python train.py --tokenizer="word" --encoder_norm="groupnorm" --encoder_avg_pool_shortcut=false --text_encoder_bias="none" --text_encoder_parallel_block=false --text_encoder_positions="learned" --residual_init="none" --max_precond_dim=512 --adamw_weight_decay_other_params=0
Rows from block 10 of the image encoder, named by matrix and row number. Rows with one number belong to one channel. Each number is 500 + 40 x the weight over its row's rms, rounded and kept within 0 to 999. All counts start at 0. Numbers have three digits each. After the name is the row's rms in percent of the matrix's.
# convs1: grouped (8 groups) 3x3 conv, stride 2 (encoder.blocks.10.convs.1.weight, 288x36x3x3), inputs within the group 18-26, a 3x3 kernel for each
# convs2: expand pointwise conv (encoder.blocks.10.convs.2.weight, 576x288x1x1, transposed), outputs 166-248
convs1.189 083:582513487535502496393544457549500537602493545518547521482510494452515461483444504448405556511498529456505437541505568460546503438503546477521542522449467458494493559432519448482473413494475502524531536577499473475493459518485523477511493491508
convs2.189 094:535554536551492505490487473563496479545493488499515529495530572484463487518485520481469511518514526525493485501536431526486530492496462531475527578497460484478494478407474502496504457546580523552472520473525499517495462468523480570502498476528527540
convs1.190 085:529485511496437422479509498475489524460491510515485465515554457565481520463546560435533465555548470535471534508385520539464486408513458504532497530513462492469532503475505517500538511522529540460513478490527458519519531485505471513480514505458
convs2.190 094:513518482490477461493406514495487496511462522496524514495508524484521508494527496543504459489508488588401526428503490488489488501454469523471523467520465526388450489447528507465521498419459475485514501479447480504432443493466428567539488550507493456
convs1.191 083:441410486448494477426564561463498445501513369477483571479455503462520455496445522467492421437460583503488492466442577481490541488494513483525493504478482503481534490540467406541512539445473511494540482576550469527472548535441545490509523479528
convs2.191 088:470462478501452508491525551487501490515415474500505496486508554492531512487439474568541412520514471566479549445551460481442545436574465491517535509451509492521444523496482475535491436452535504468492528457449472484453441420407509459482478476504520562
convs1.192 088:542552607561439501542542463507497579562481440470447461489537508540487592433521481459499531688549580570585514521501497513515490530457542486515519523520485537500492489531476504475500461489520514542482505448518477472450533483472506449505538532501
convs2.192 090:544486492439452582485553481486483452529396541551490518466475578458456489461553500507540496546443496475489477563465515493538492489504430556482498540536540439487491446503550451464507500533517500466477490450504509504519456458483543493465471444468577548
convs1.193 092:533465402383490397523560508517432515481510571503482491490520468533613487528461506499452519545462517602518580499508493504444443479503405466485534508453486493460459428535490459528466470483513557484569518584552527513508515533489529500487429482523
convs2.193 091:454479483564502553449483447538494499481436557501469502479553479469633478486527455536546548490463457491413508512497446487491414481431501513519573502521485502421459495557491495504580585397536487578467522493477563508544424463523469443487513512544476450
convs1.194 096:553511485522505454505451507485509563472535479537543493534534492501458457528444511581447534494500605495453543538480416459480460488463468503460501461500500526483509471515487501495483529537514479531521481510518481500499503526538476498519491534497
convs2.194 097:527456531505449464520529552471528534492545507484457470563501493554470506548579473507526512530477502568524462487526520514466493438536474427558430542450498469502480431449438449472448495446448562527453499450514506430501495432488519497511520482479576503
convs1.195 103:579503426466506501509439552546481472477530514526509490523561446499449483480530511421458520515460543632611607460435551463491603522556555426484516495550526462512480511447504495529482481482478518559493442490522476517536536519502529470507480456531
convs2.195 096:436563470407536515485548491532505507476490469488540548488527576504523515474579552526464546482486519443557523523484542510492428469525463550525509450525491494541565522467518504502477561538567509552507527502546498499583525533443475476487463456503427441
convs1.196 098:468485419471480494442466526516530442469499513494499514440584498480501462503453532493580593526526451594500497520517466487492496543516533477520512536470488492517515504492485517505482462493466493514452487512529564452450557471442502499509555536496
convs2.196 085:492520568507551462482589470507446394489531449461477590529446578518474549499524528546497540441494469461471485555520482470477589454496489567448535518545566530518467539499476503521476455431537484494512465468449486570484454475505514515531482493455563489
convs1.197 100:560558529457432477531516459535507472517451489482492523434519423501533500554539565414467482519487413504505493503468530506472505466565475498496492541499453483494506433464483530498536457450508459467518616519591526565558514461457514484502497541544
convs2.197 100:520534463552438508499509495462510502458511523464489488466475496499628437462551477564480461474489452455485494505460482458488555486507448472537525507553474472500555480553493530517602455484519553612493523493555431525454484470504498502547472508558474486
convs1.198 096:560471503431658573608522495541422495498537499440475501521481457538523572450480512463516549561420562401645487568530522463467502536498515482471479517481488498548546516505476504494500455474513504536489485476497534480478469490534533479525521534565
convs2.198 089:545483450537502551449496532498499492511555492467512486547459574502428616459507566506526450565424520459495520565506477554505573490438461527450530474509524504541443496565561441456473471551483499541473498511571417507471535554496555533472533524460526491
convs1.199 104:522458449497432477511508448508485485504428483486499510500458464604492510480534436441419416428450444493508452444458473528411493481491477508433483460407458497507543503499497501478513490476535494494461528543564537517482492480556492490449475489528
convs2.199 099:517495567455474490463550450567608487548530455491469488493496474604472419524487547521421462465487477549545479560513482475466512437547393510564489513472480486503509472510463444509517550491521515521571451503505503505508482484426473562414518496501486493
convs1.200 101:489454488487497451523498460428495525524485523504551427499547489465469504503530518560546566579483531548386485451464553528533441465533487553493517519461548479508493493519522472525489525522517444498551536519451623554459462534483522453518505500478
convs2.200 093:448460520484495469462470517529596533536514539467502587517512484411511533462474529487462477540403487459549477525497492493525505573555424495479552413571458552449515527521461461463554485472499485554535486526514551469562483533363541488488506458578506540
convs1.201 101:539568482513379585500587442498517482474537446489420538472477487558488535504484497467500476538475598513502518518578506557509518533475573495499500521517486471494488453485532515491526430510492450532490496481546510487433525502451550486473490501502
convs2.201 105:504519537426481518526481438503476520509499512486514532452503541516543487514455511509476525583494521506553539549519503470479450493549410465485540512473510464505564464602429524490536497547469503486525510455435481530560501482518467515508528458517415436
convs1.202 098:473514576509466546493536449504509506448521502508473536436586534554521490449435512543512310504498341537438475531538491471440476508499538476526465549489482467457523524495496530509470511451471524575501494512517537499512525520494554508527514475535
convs2.202 098:522502488584458480475506477545512486487506556491533468503504457471493449503526463493544492551493495469467490516490451482510448534427451561545539503476467493504523464455479467450457445489477478566513507524539485491555506508513525584546523480485463498
convs1.203 097:462523443491457503414552529472499468472506536512537407457555511492471511516535530479458423477494525513468500481480465481480489483497537503485501491510502505494531456493510492486507512502491505686542632491533558427529508492523504483550488487521
convs2.203 100:450503549527508495506564549556478479483513512444483523554501439508646569514462494504492507536519498507552519539502498511433567457461485411476529451488510475526506515515440527466547540468528486492488503520535507492502462572479501510499522563579503470
convs1.204 109:627557612505527431426482502507494470462504576494489480484504487503467567501495536547600536542515570476434399559510491477469434470473480518566494500460506498490516465499529530497505496505490461460547457485460491526449502499497535522497509532480
convs2.204 101:578531455503460546481525509505504543482527510506560540525476519496426538482478487494492462510450531412483482502456468475492534537462444512468477525522515549504483518497630499506460454488428523562478447425451508516480483529483411465505525455498513417
convs1.205 101:433559577560509450433504506505526412573449501500473579477524503492487569475515413547522461541472610492723717498513477496466467483510556489512511499486505493520472511470490514510510476501450523462503528451516486452446496493548509518523486498520
convs2.205 091:508545470395534581431495521487554514521596492536441484535495513423500533490515522491475510504543477487549572464552511507500497481527511478481542466591466476520549539583524504535525480565507538521598504466526445521517488484578533535516432467556580486
convs1.206 096:425569454490554566500461544518519465511457474498487554446486447444441520535519489447444643474459382470553525579576534430408534472466535526544496466471555530471455556438494480489418470501522516464587578470468439562492464542488494480491462495519
convs2.206 088:430471538528567482452506457444454512457487495526548475414462488442528493444519556492548467538442524463462602553563527540521547451478430490514525523489513429537622524527470498529489505513458519534536504524518550473534524427476492474481490475520561541
convs1.207 094:502417517603397402572638483491481556402490520438467540449518529525480429458507523492391490353433539560542525490464490500444475501576499478459499463523494521503511456494495472494488429548531464566472476527438482485513483518478504501549538462490
convs2.207 089:488501485498455507557493541515511516575478497575520488520483490467419520455561482585446560550581524478463495488530474462604483465504471507486465532453483517493553446552569426494482489551456490544520509461463498508473517461469475486520539495453508536
convs1.208 087:534560518624460497498530496554495481514472441479564492469463482499509580520476587609445409490431584528476519464459538533488497471526467481518518558481509501520445473486511453466493458437538556484527430510489508470506545489513516527516552542463
convs2.208 086:463518470513505518557490519487442473590494478503540496480544540516461532467490509501510479543482486422516452498492594507496428516469478571450507522543555471521525439493568467441445450615518483479516515461554462515505490569469522459482501494519469504
convs1.209 110:473564439525514567602439464481471474530494465497555518532570514473527435525506506400528507479459478427505469489532484501485524484484412487477560488484456496467512519478553560489505505471464561590562394446457534585493499479478473478512528523537
convs2.209 100:472474519556522487486501467462546498494533486486504523512439431551595464478486496513461520501521527476470528573416488435455496470537519469552474520465509553519503528487468500474518485487496490570556472480513501504492521549461463482532486530584466518
convs1.210 083:529497550503496476502542479507517491465541487545463481465494608508462457476489477449446481489467483434503482472465496533485506544518538501498493474464503531530457439500469483491520483547481567545550422535559491459468489473485476479514527502506
convs2.210 083:513511495552508416467475476491514481491395508518439583540533545500489449526462523534475531491555479468444540534523439478509457514475467504463484531422529546539482468411500482547447454513488568459499555492455439434430533498457487475523496489529472529
convs1.211 097:541524399495460672444685641551507460518471499466442509446523490490581528569417514505565554513462409587521516475505522498504544507518462452476501521526463490480479465519489518516530509509422512510488502462479447515536555482509506496453484467461
convs2.211 092:501476524501490626481511497533515484499549503462553484487477497502449553502568496569445426619450501453512489489493582513520459445412505577504484519449468497501509433468556483517467516549499504531567549496510537499494509513486518432494494547478515473
convs1.212 087:500491474535493443497549473495491492476538539495513477497529514562518457473524540410502512480510392587459504514485520501568400497496513471495443519515479462527459471509501460504509510510511530532538455554497596376579505481489550560499570475503
convs2.212 088:493512479563470551530581556507493477511550465502467531569499528486541554455532491478455521528524479455472483571532509443480490483553491505463506490503533490488533467497486506514507540526508491464515458457557540489533491521512510505479446519495471521
convs1.213 090:522470547513504469484559516455539499531516528507516508534447464469521519541493528565710447497600548573532683476552473451499524517441515485532502469498478524524527470431476489494469504476537476530512534481501471455492510491484464511472514449521
convs2.213 084:504453472458505511489481538512566538478523527522442514577536505506570543535474459515570544509534446534542555506537534522535484442522475537488534539590571486445522463474550501505554460399491510544521535455526563448550503518491539483496497498533584599
convs1.214 096:633577439585440489447539449481522465564533469469505460504449478509512492513495527466668578644468434504498464570554529566525505494475472499566495512478508473488507438475504498482502453561507535456543474498477535529524528467501514502517485517502
convs2.214 088:532502445475484418474506536449522509499453545524520548522504493436443466505475481556521466516532437531472552473552505410511474452506479545533521589491509480502558490471535550465484504567498548505477566482488513516522491553508497504544539547502544517
convs1.215 087:562503452496469608448468508551555520440477565521467534505514474538437523525527504515450541446641586502632471521398532502529434487543500489483465518516477504457453509506525435460461489454503456487476437447510486489566508469498500461536493545509
convs2.215 094:485497454457529566513493567562544513487451478436536614483510570507516481457500543499496478522452429522494519516522562532486478484504460518487525506617540525508524518567481505535575473522565463524529548493510497543594551551532438555435448487494495464
convs1.216 097:471566530474515490518459450509525489604428440509487536563485468459500594492464499470535602462542518512505427508455430537506489598576573491484474516486446502475492432517506492499480531531512563513558542508518427514503420437417454481463528471453
convs2.216 102:515519475550512584572508540494529429492477553539525538520511495552490595517529448443568428471528526515525492538475496458565494511428603472518526534461440531515488548540545513612423629502501453479432433509558508438434470494574494664522494514465485551
convs1.217 099:443508504433473515471479417501517440480490457458522472470549513505493496524451483415516517451489463501466493465536504481507470565464464510497556542427495464470472411412510517509524530514521576539469601547501560437569509553553417530601412505443
convs2.217 103:506524560503466534521434480494522498476489478484495561533515509498498497538493538482428493543543440531416570547513525544605480478483502587502491492538574479530556504505545520490544477525485505477520472529527524497434484508444498537491494504520473500
convs1.218 089:494434488440459474477533519464529486495478442513423481452493470415476467523462519517564549551485488540587546517597544503503597542526438480491461506514451475458451525514463474527480542485503483485497516486488462515493510505512562477459542456518
convs2.218 100:476481484518472439461513463483484486498531497585478495475551528512488509448509508440452443449501533470556523487527556534447529461525444510493509557500444430494510545475480478579561560465477456467542509510508506534526606553560485532475528500470523459
convs1.219 100:473478508440518560460490523496516525545489469544498463465464492503512500517472458451422466431457574491486562473458550566507426573503486516521522481487501432492466424519521498501500466461546533515490497458481526484492498424591451609458457419501
convs2.219 092:511541560496508502597504486525464555520572526424441416501445482482498514525445503471484521480522575503456550446510457511453449543478466590534476462512473482457464519530561583532480460521563485536513435552557515476439506499463474495466564513508522552
convs1.220 113:528466467549568470495543543518481482469523511526508466499537497538489437502544520463509528536565533466461519520445469515427465485490465484511521517491421504536493488452504449478528502508501513534543523527537501506514473487444538525427474415383
convs2.220 120:553453519474440469493512512526414511526451454497559523526446463503532548523478488477488499476488432500443504383442478513521474439447543484488549536488424396481537442490491549627517493454471511470497453437470455509466406399526477493466419432498507540
convs1.221 093:551484503476478494502455502461467528552492509509479481558542518446521469462484511521562571494524548562564492547497350484508524504525573518521493496495534528459498497527489555513430513503483546463517489487475467511460567590526526525576450453610
convs2.221 101:525523474540499519564570454566456422493517494459500488481493466495543450496520465477526505443540507522464494480500467489498485451560498531396523536544534466499486522479505474615570562502542453492521522489548570596480504408620434635479560555541525437
convs1.222 111:395486512499506515508547550477517490491490493425495454472475510477493437475497534545495453523561459600570478453504516431521525473497516540511513473522556425455540489514534525500505438490500544492489531500493558542496399423510459525510407447485
convs2.222 119:523474521469478498461564575505467500502472466574550474479709475470462586487479522440451473493486444511504515425459448534541516455455521493493494487471519406476475499456462456473572470491536536430452490487465492500452474431481454485487394442505514517
convs1.223 091:477488517468529456439470552498496437454484526544495521594549445511487523452575466450454603484476576524606576506513474472512473529437508464472529502498477483458480493524501515520538487502505483485590525498477465558487478485421506477555527440553
convs2.223 096:465535578532470468500531470474476526481552516500512448447523488495490479491593471462455508554451488579563520503482466485442483517476581492490546594511449454484506532496505555555460552528511530518562560480520532524509500509595524473434519497508506477
convs1.224 096:460442423482487451487478471521500564508527473576557477476480573447515512512490484455467452473497513557465536555597514577461602539547484475485571440515557491518539430431496525536535520494546567518520561484477488470495400494418522476496470485520
convs2.224 103:464491479464476529610529565490463463524437441514589506490480598449500479464483487424529551554484470462445524482518475469535434502471442523416483502539473521473521540507576536501520489508516473486391469529548451484533427463464526463515466489531480563
convs1.225 098:486445523469507493579493462541498486501464471467536506461495482552453509481443511573575500538494465357427494533480447518537492466506518505478479473491496461465489470515493483538517501490478481437521539493440477499504505598491392460492502532532
convs2.225 110:524501502523447487535512426538449487546511524488540544431476495568464465438508549498434464421452532490509478424473443503496646455489498486507521552542447492539463478472546545497435460515545481440469438471528490539441494495430468441483510523528548408
convs1.226 100:491501494419468470508507448474498513498485480493561550455500412553530467567507519546482430511456522532542471437537476480488520554527476436507471467508483512437530499457501537502481496512523531537520514551571462481535523471556574436474503505510
convs2.226 103:537523566526505516534545495495519488527455526550528490568511488446505488560521564462576578521556602525495537463452502448524511528453580584557509493502592469574474497500517529467510480484515453502499506617534475502494456490482514521533504537515491523
convs1.227 095:442428489465473462504479491490510488464448543542512529499469471480523521521434480550491543563571447476490483503575417491486630549501561507558489508547499456459489508513451526491492483544499542490503457479574517483486579458457548489486455468427
convs2.227 093:465484448473517534488434502487443508496452447477484507483433536428464464432408512457494495566431461450448515510499514539521436496494499515488538476489524468508508507447531553506484564509521477516475480488566509473464439458586490573406432469474472438
convs1.228 094:511512484465512450515430465510589464509480554497550478533490586443524477569396529496451474476554441447518537578504454518543570556442485477480496547470466553495485504473465538527501531496494518443506512422514504513524507455500442506533453517526
convs2.228 093:450535489515512539516490539466499540468614574497554479533469582517543472497492518461485521491447537516447513412487497477514493498508541523572550592513500530541521485460498523445455547510428542511489582457440504445520466479505495444520493482566526530
convs1.229 099:473541550504458496481421504510476489466487544521486533458507452475532497526492535623552570518499513454522459468444493482449531573609540532479571459472455495464461450511517526495450497460518513500455531502483502536520525561430494553531442437462
convs2.229 103:480530539570483498444463525478505510494492507500497528474534445514507518453481471492533482501561486491460646488541539520485491510566533504504508433473508475531529493561494507580498565555605449494518457496415454571435533474564496555531625504562470533
convs1.230 110:487418449445499508541586523533479485426531469500474511520485546536494490542519504532490536481500522512498435521499541510497483458458449499481440426527473501519475505542471555522462530445448555532444521486496459486479512561580495501517529601472
convs2.230 108:579519480541523499475427461490444485507509477516547455475530502502548455484521429394456477535539474553561522476466475451429568467550546488495506575498530453479493556504483485466503497551543470425458579478490477433483504454545422490508492517500455493
convs1.231 094:471547471575531497511521571513547529483504462453466477520485550503534496442524477466482496570527461493568542518542531563497584492451477449479524513519451540535406523484518502502483468494477505516466470451476477489448531454456499531511590552510
convs2.231 103:464454418476475531508490437539472456482536538450574485496461551498480531457518508498530495427445582503593426445534511550486563501572418483476491571485422451526518556487544487439552429505468531533460596493456480575545505552499507474437553492476534473
convs1.232 099:435446592510545543552570513450477503512490487466463542524477595529505566509550483490491446555552584536570590468461429465513506499486504497505497471454462504511521547544518449499494524478535552486506483503392475487513559545451596538615589632588
convs2.232 110:490506499495537473418565492470460488488565490484519570515490479558531489490485487497475515471522487513565521502490468520475530484620450457485559437528539455468491510509424507399544466521630508532507486467498557546400577493563488535486575489535495494
convs1.233 103:502486455489520456473525519493510499466534500512459525492567468488497567459467550410505523511544554527520494489505446509515550500477428504461459494474523526471469482540482492527486523490478546524566571498522526471445478482552495527529432603585
convs2.233 102:511516476526476423498480540525515486494475469589526487502573501473558473524594469505530500501584494551413452493500481467517487527544566537494530437480487528517476455576531518542519485524449494573463461486506539540483518535512496569488494541461475530
convs1.234 096:559520558554510578540560584479477476550485551504459481500488602510445533505499528467398484489493487431473506443473493582470505423593574460467490481497465473459533547506510522477423429478562590536485539502527512586439508478449458489513444516510
convs2.234 107:553543547463556444533535479504481504489499457435526553515484527539464431540449487503456473532535530542471460509584522503659551479512477479499481403490477532535482517500513520458560455521418488445527492510517501582540521517519518476493521472509546614
convs1.235 092:495511470470488470453490496457424459533490521495524477516538571444435507530458486470445473525456451499525505528562484512470544447508519483487482497522459539487436534522466503518479527466450523507574537527479541537485440464489471522463599470494
convs2.235 096:561496528525518560447472565500436480571542473563583463456557549460468536519533522518477519556533467501503482480469480486493505521446540488538449557495491484514496514531503490440509516515528447449483535577534536468461433492447493545517498470490513521
convs1.236 087:490584471491486544516577553503470481506495471519440524543507541437547497551486459461489500498517572503489496611432518520480482518489373473539494539497512514500494487472553494511518480499467469411492430540424453456506598617502498516542525505541
convs2.236 096:460557488532535465563486481505459525525585459458577441502411607483541440546562542486549580484488546511573510470454481493519519457570470498452463500532493493522409505512495463501552520486549519484529487470474536509545452481551471447475427508516499460
convs1.237 105:502520517442474616467566597501537500504476460551484498573588521463459494495509529560467465500487519465520505451505433527474480562528548494487500549528456578495394490514519452457492465506502536524510520523476474449496470594555518551526518525392
convs2.237 107:526510498457527537532506497526461492528510454550504500516485483548502505525431516433435515454603458569553514491487445520462458431531480465520466548483607445474560520548438478519536470515492452497568493530500515540388471523515388503542522491474477452
convs1.238 100:503471451559466547487541490502544476466529538475519461491558461474529497495453493530513412437477491492536432520502540532445512451546484455498477483527469507471505493436519510523489521524452489506512512476520458512491421460496507546428534476466
convs2.238 097:510508609525492509585497506481565471440482576576470453525458542526499482546481540514502468481516494387489514543442566443497545520507472500533526478555582546514475439523534597494525581499483515492597434577589543529405431506428453440459603499488578502
convs1.239 097:460482551492448492464512459567483468527547511501468534625503495469469480504517493493528499481505497578455480509458498443481547584482517535486497508534456504479496515474507548492510498482471409476422542553478540532569530506536535516448460497570
convs2.239 105:487462441496589509586482511461441473517570498457516433543464549519511510557531448521450661545426484472468508506496458475519520464536453509574485504520496431460458528522488512490529544565489508470469469476503554526474546543568473489513498528506457479
convs1.240 096:546536580506481498459442507476511438524536531433453511571478576547535475451466501609549500507487560473500498504567537511502450494479455482497462500497467467507507481492511433490470512528538519488488589450507515556497622498547436508582546591489
convs2.240 094:455434527535585495517483477438531519556549527531526536551544478517552536498506519483511471573537535521462504510506508512506487520578504504551474436514575473513587455474505493490466511504525500488591441465504506494493498490567527512539506561557427482
convs1.241 093:509447463457490485508515425467507477491463496467585506510450523485498505462485462479518487492490439481510491571521483563522562471565556485431423491476517513550526521429509470520466475500549464498538457457555522515460496492467610478491572554538
convs2.241 097:500545514531479558480513534490521513572427464476546486552452568530524450515482536444468506465451528492476462520432486480499585497430473528557533461507503459519478457489527496458521510493561382411543452461502458451467522535530565522485503502522477520
convs1.242 089:497460525543437523471514440491504518507497523435494439508528493486469483448450439584590542539434610501499508554481568503511427510543539510504460523527479470416520479481454530532502526509495460465474477509459464467503613585553541490537380489505
convs2.242 095:482466549524396460549477517487502506513504557504499537512411507422519549489483508475504513500466544525527526434445536489530493522535433447557520499530539534518456527480477491484488515533498485448548496508505575526557593509552503559464503550460487502
convs1.243 098:474429520477504491525499515426479509556479483541529506529503567466497503469468517487521486477518506502521480487528519540558509551486530427495511459493483479504519532509514445480488479548459470535486513525480476481497474519503507420535526558481
convs2.243 101:524530496521445490468521493565541425528556477552495502450479517497533520425574571479525449471414537471567448479472499520449513417495470541550514499493426456463470446475515515490501463559471453448472520517537544537516497513509477541409468520491546453
convs1.244 082:563516477489506521500468425560538518528459490499571559488474489521497557431466468468522530459476571589496507491556439549525542587523543536503472495475444520501514513503518508490425506507503469478467471519489477482486457557547479501533489553529
convs2.244 090:499519472549532587542489475480456514544596502554539452566516483449477492506515517426492466475490528546499531495471505513436477493570579549531478525493532448517512514505522521471464510556577453538546474489570549473530492468546497517503480509498507511
convs1.245 096:435489530475498481489471482521459502485481573486505470522540529529504463511515523483509509505550512496510532596407498500543470506495449508446484546487458543542421484541502512459504470480509439512468439490484513485475539586487538452467603566501
convs2.245 096:518547548493449523556482432465475527468489538540476519485461554474482492675488488423537517496565469581587511493454516456512488489526548507539488521511500489502556536512464520534512554503512473525496551444501600503490519524576513362508509525447464546
convs1.246 100:463523516460511425506480458487487508487556532555497505526533540461486501431446515475463499500487551567574469464443479496509492525583555526517513483513483474471541524486494506509501483538464484517522490520475471474436545481527489490507538614455
convs2.246 101:468551557532516516564519490478506483464542516531508496498530459509514483459515484498472519418489528578550537555453596515484533471527536523486501530494477462498519457476563522525494519536515560571559549488485501498520547544584503626469528454476507508
convs1.247 101:632496545585521506585511435535464505504481468455513504578541539582505542533468541540531561499438479425504544429508489528481469511472439431500477478489539465503545453530463523515479492493514482496550475468509535509535504424460434536555512475568
convs2.247 110:473551512512477514521461474477470533491530558558458484511515449503525432476488470496522525514466469505430564469469488505477486507522600439503474551493497534498451449527418567551489487503632532481511516486525494442491498543500497423611540481493489449
convs1.248 089:490515445490465467510486533508496537551493505498505501490505508504476471573517527528486521476490567501505574523553443575510539524595669490532560493501509500542530462494457539497502512519557508477513501502401536545521595559554538429422495555582
convs2.248 093:559518509566572554463542547529475438523564464463494541481483521509482456467492464495521504482562420482430460576484472507519530480471546561485521507513517481506502555517494475537552539528529381527548433494486489499533501512549546556563538535482469505
convs1.249 089:522541575488491538456450525451481540517477534537571507508520514425505531513391538535507503560537469568498521442488442446516526568498466543503533489527470431501485491519536495465461467441455490526497521505474572509505461482442500555477507450535
convs2.249 100:483527531559459504508495516514448492456470517519490495529521432478484530484453445445551436438549565529438554459529504483524461436512503499503498515506566443521527451495519497467532488515543469633491472495486419612411516478575572512468557504533499512
convs1.250 098:482505486586461456592544491479536480491525500482497481416552496612494536593486433530487441506494505404567543468522503450453533485449510525440479467485507488534522510506480465510508483470496473484519458563515432510498476462496541432457479600532
convs2.250 092:501478547496505488535470518554433455480495525492495562534467510591476553506476523458433539527463558481470484477504492520515539469550500466450491509541470441491488483481428563593589522517457528424514480523581453585573543540497450504492573479518545490
convs1.251 091:365462483502448498536524471473521491536502523533521561505514466517487573518536479470459509484453448498495482501518594595472573532565554475502446485537503439469557550481512517507508514509547493482520555462439479489519474442487504535531468460480
convs2.251 103:512485490475557534542500481572491438551533488495507548521541565494549466512510560454536528582472492462527444467445485457498515514527560533561520508494583496467492498528519531501489490497459446425492560523522470464488527501505546548498475550483536566
convs1.252 114:497435466520498486536538509460513501519536538552468532478473467531447478524484511557501466530509481533496480509507541435500462471513524434516453454476509511484492461575534484474560452511493487464459472506502436517513521527512447477580462485487
convs2.252 104:466494470458462608528442521464557531577540560486525526493520533527446568471446521469493529542396550457543560525487524476536497499501584535501489492500531472471567486571519559461459456455560547524527541445494458463500422534488476507465445567434512468
convs1.253 096:584523468484492529462459522521436465493548495513407521436501490480455582471533435441435538537489529496551551516594590543475500530482418550513448488477544394460565602571540506460510493527445494528539600514474461453435548517562564470433495468451
convs2.253 089:498530479446485463451544522462553504514551552607471509480518560467506503456502562657495464586517452560486487555547461534506525523474486493518508486510476472456464507503509496551520440464485486500505531488454483521503476449454520542505442515452548463
convs1.254 107:442540487500510451546500571483484447460499539552512455476462562514500456565503528483482462509509418467488445550571573581535542477510509456467540442445456478525507606543452452538557506500491546503458533492499439454504518499501497531528442467458
convs2.254 106:453540467520532487538494466488488520452487603486473477468544463485501461530494523622573525507440453519497564500496508540530510599495531496444514526527422548486514557492496534524465447514594493472497464513435484452476552496489543559460523518467476440
convs1.255 102:514481539526567492593416422468522537529459557438518536555429504482447485498525455492523533487503562453492556397533630459502613483557557456514517512464480439466606455493529516521496567552490501518533479472518512495498452460458463427550486543517
convs2.255 092:514505527480511494444490557475442511539450497515500474492494548482544461443519573509480538477470453557395500460519505474481512474447513514636516480517517526505533409456449476389504478496627466523497521565468567430553535420483539456495495530537530476
convs1.256 102:463478442488484512490506500418521569485460501567522547468524526488506554525472490458506495486492466525472464508455444618513495502510590407504572449543485554550510491478477537495495521501467482510479571554534499475474535496438499513465489516515
convs2.256 091:541502504518505489495525448467493501540466491506504524502480450478498549495408541434498493538562524513507496500550478480485491501504460501462508546504538538518506456460454501546498422510480492566496477477468458563498553534485507448544559489529476518
convs1.257 107:508538466521541507440503514481427489492534486542525509488453449478554410518507492441467510496471522527578483575526496523531511495514498517515533560525482554530517526580447479471461539451531552538491435541532474453514534475465440457513548529462
convs2.257 107:526542484435561453500569547494454505562464473455480528525441497518451496531456515494491546504514504571496494510516444471491545478431490426494482462469537461519462458504438470507431489501449504463410503509480511542493427551564433446477530487488502484
convs1.258 110:446547477484485487469482514534599511453455495470435487454479470486555428501493551526512553500499522465516437515572546545542510448485454507521438450463440496445545513530528551493566459540455524557591539504511559476436494462515489520534472465512
convs2.258 103:470495448457540535483486477543596510508411587507431500507517443508518531427440453587532604471488435486485497442535505500588490534464474424541538492505481496486509534508460492468529398466518494535581474538491538497504511427515437484480517435462482512
convs1.259 108:435494460559555431545451485481546474542492486478527538509486461494440525479509482525509521513556523572526585551555547488483473540479469404480395518499468621591495448507511505490513445484488493483510489491498464563469507486527442443517449476540
convs2.259 100:520512543495562553542487492542538512479507523500431506473550590553492489504557533480447453566475539490418473460460501476488482457490617522545510528495489474492509593456503485457468486490532526477475526474479470454460540608532495497584494538486496461
convs1.260 110:500503373564539488529564589508537521459549528460485573556499501510494492490490584486483493429468564471522498514497432497525477486537509503531566470561600507558576466500447521476487518533474494483578482532532450504542488442561485522430507490431
convs2.260 102:573532488529508465591459492466432521490496448421509462445455458564527548505404542493502479479472553521471480509430517467433537504516476481510455408459491490449413451494462483498489488488451515450511472481465523565548563553586583577519522487457470428
convs1.261 110:508476436533536475540493415543482426471488462488511536501501495513461503530516521509506451456501504479524550525523556496516478476468483582501490532503472448461509469531504503458471490499538474491500456486500512512473610520460532440493450503458
convs2.261 103:532469474465510469536490453511545485468450554464518497486522530543497503500527489563518547515456557477572446464541470383549524542514496492544452505512466547517504513525502469500480489586508435480502535539440485582486454513554491530531551474474508498
convs1.262 113:507579700425485587490391434516502532529482460457471443545516474519483488527578495521452490477507438472531550533458519504528477592550463494515567431458556482466382551540495510495530514505502561489455474514469537533501464494491509479505588524474
convs2.262 102:519471469486483497567481506531499497530438525491463523519477570522505527458507536566499451595449532507493509463500555603499501512513505516444459527502517506505491443514493524512466481474545536494469547531467417496451474540468495480443524504466541534
convs1.263 116:558588562506483491507441413460484506563472469506515505502543473487494521562511485449448489533484490537504489426501526511482475449480453478430561459522529531674529501495511496500521476480519414504471532486477545457494438474518511478495530492483
convs2.263 107:524522478516424474486520596515512493498466478482484478532484562503517534471494473523520468520543467511510549466563468560469502448480449502536521499510488485545495521494504482531475454481413489504488486547477547451517595565479462478532531531500564528
convs1.264 113:505450470487557517442485445484482504498547433504484507493467486505503474436517471420524560521504451450453461504471574487551451520436479562570593488521604505494526499468544483529487463526464523561556505477490501456452495525490529488485482453523
convs2.264 112:540505521495495494461526529470570475451455483504467506509489514516534473499476507542463421481559568497537492507498444511430586513463473509486511462459518511453497526499491469469535511473506485465478547505514458511434491606537506496587536505508511517
convs1.265 105:495523519505450461461513514476464532412473482545518547544494476473498507505489458433492523485476515509502435552549467490543570443469614437473480604542535479632484532543496513466555502476434514515504547479464489497463594588515525517568505556465
convs2.265 089:460536518536531499503448620467498445451503598505469518521474569510459494507552511530505420467519520543443576510615502428487446530479431475484465448495559516535481557497539450478458481520487513510558428526527522534449463590452521506560512538503474516
convs1.266 112:512506591514477541477544438495518541482479437486520504517481418517494525566455416480464514496476492529528478457499549530537531476529498529593598402530623401453587458490540534542461473478523400560519509512461534484468476452555496589477466579549
convs2.266 095:524475448504525504426542494546523464587498488479526497512517521491504478445437531525453442435586460509494534487493459486450472418496477512510464491492567563482502493498467505485492448466489470526477498558478443443441445390483522516472513464505546530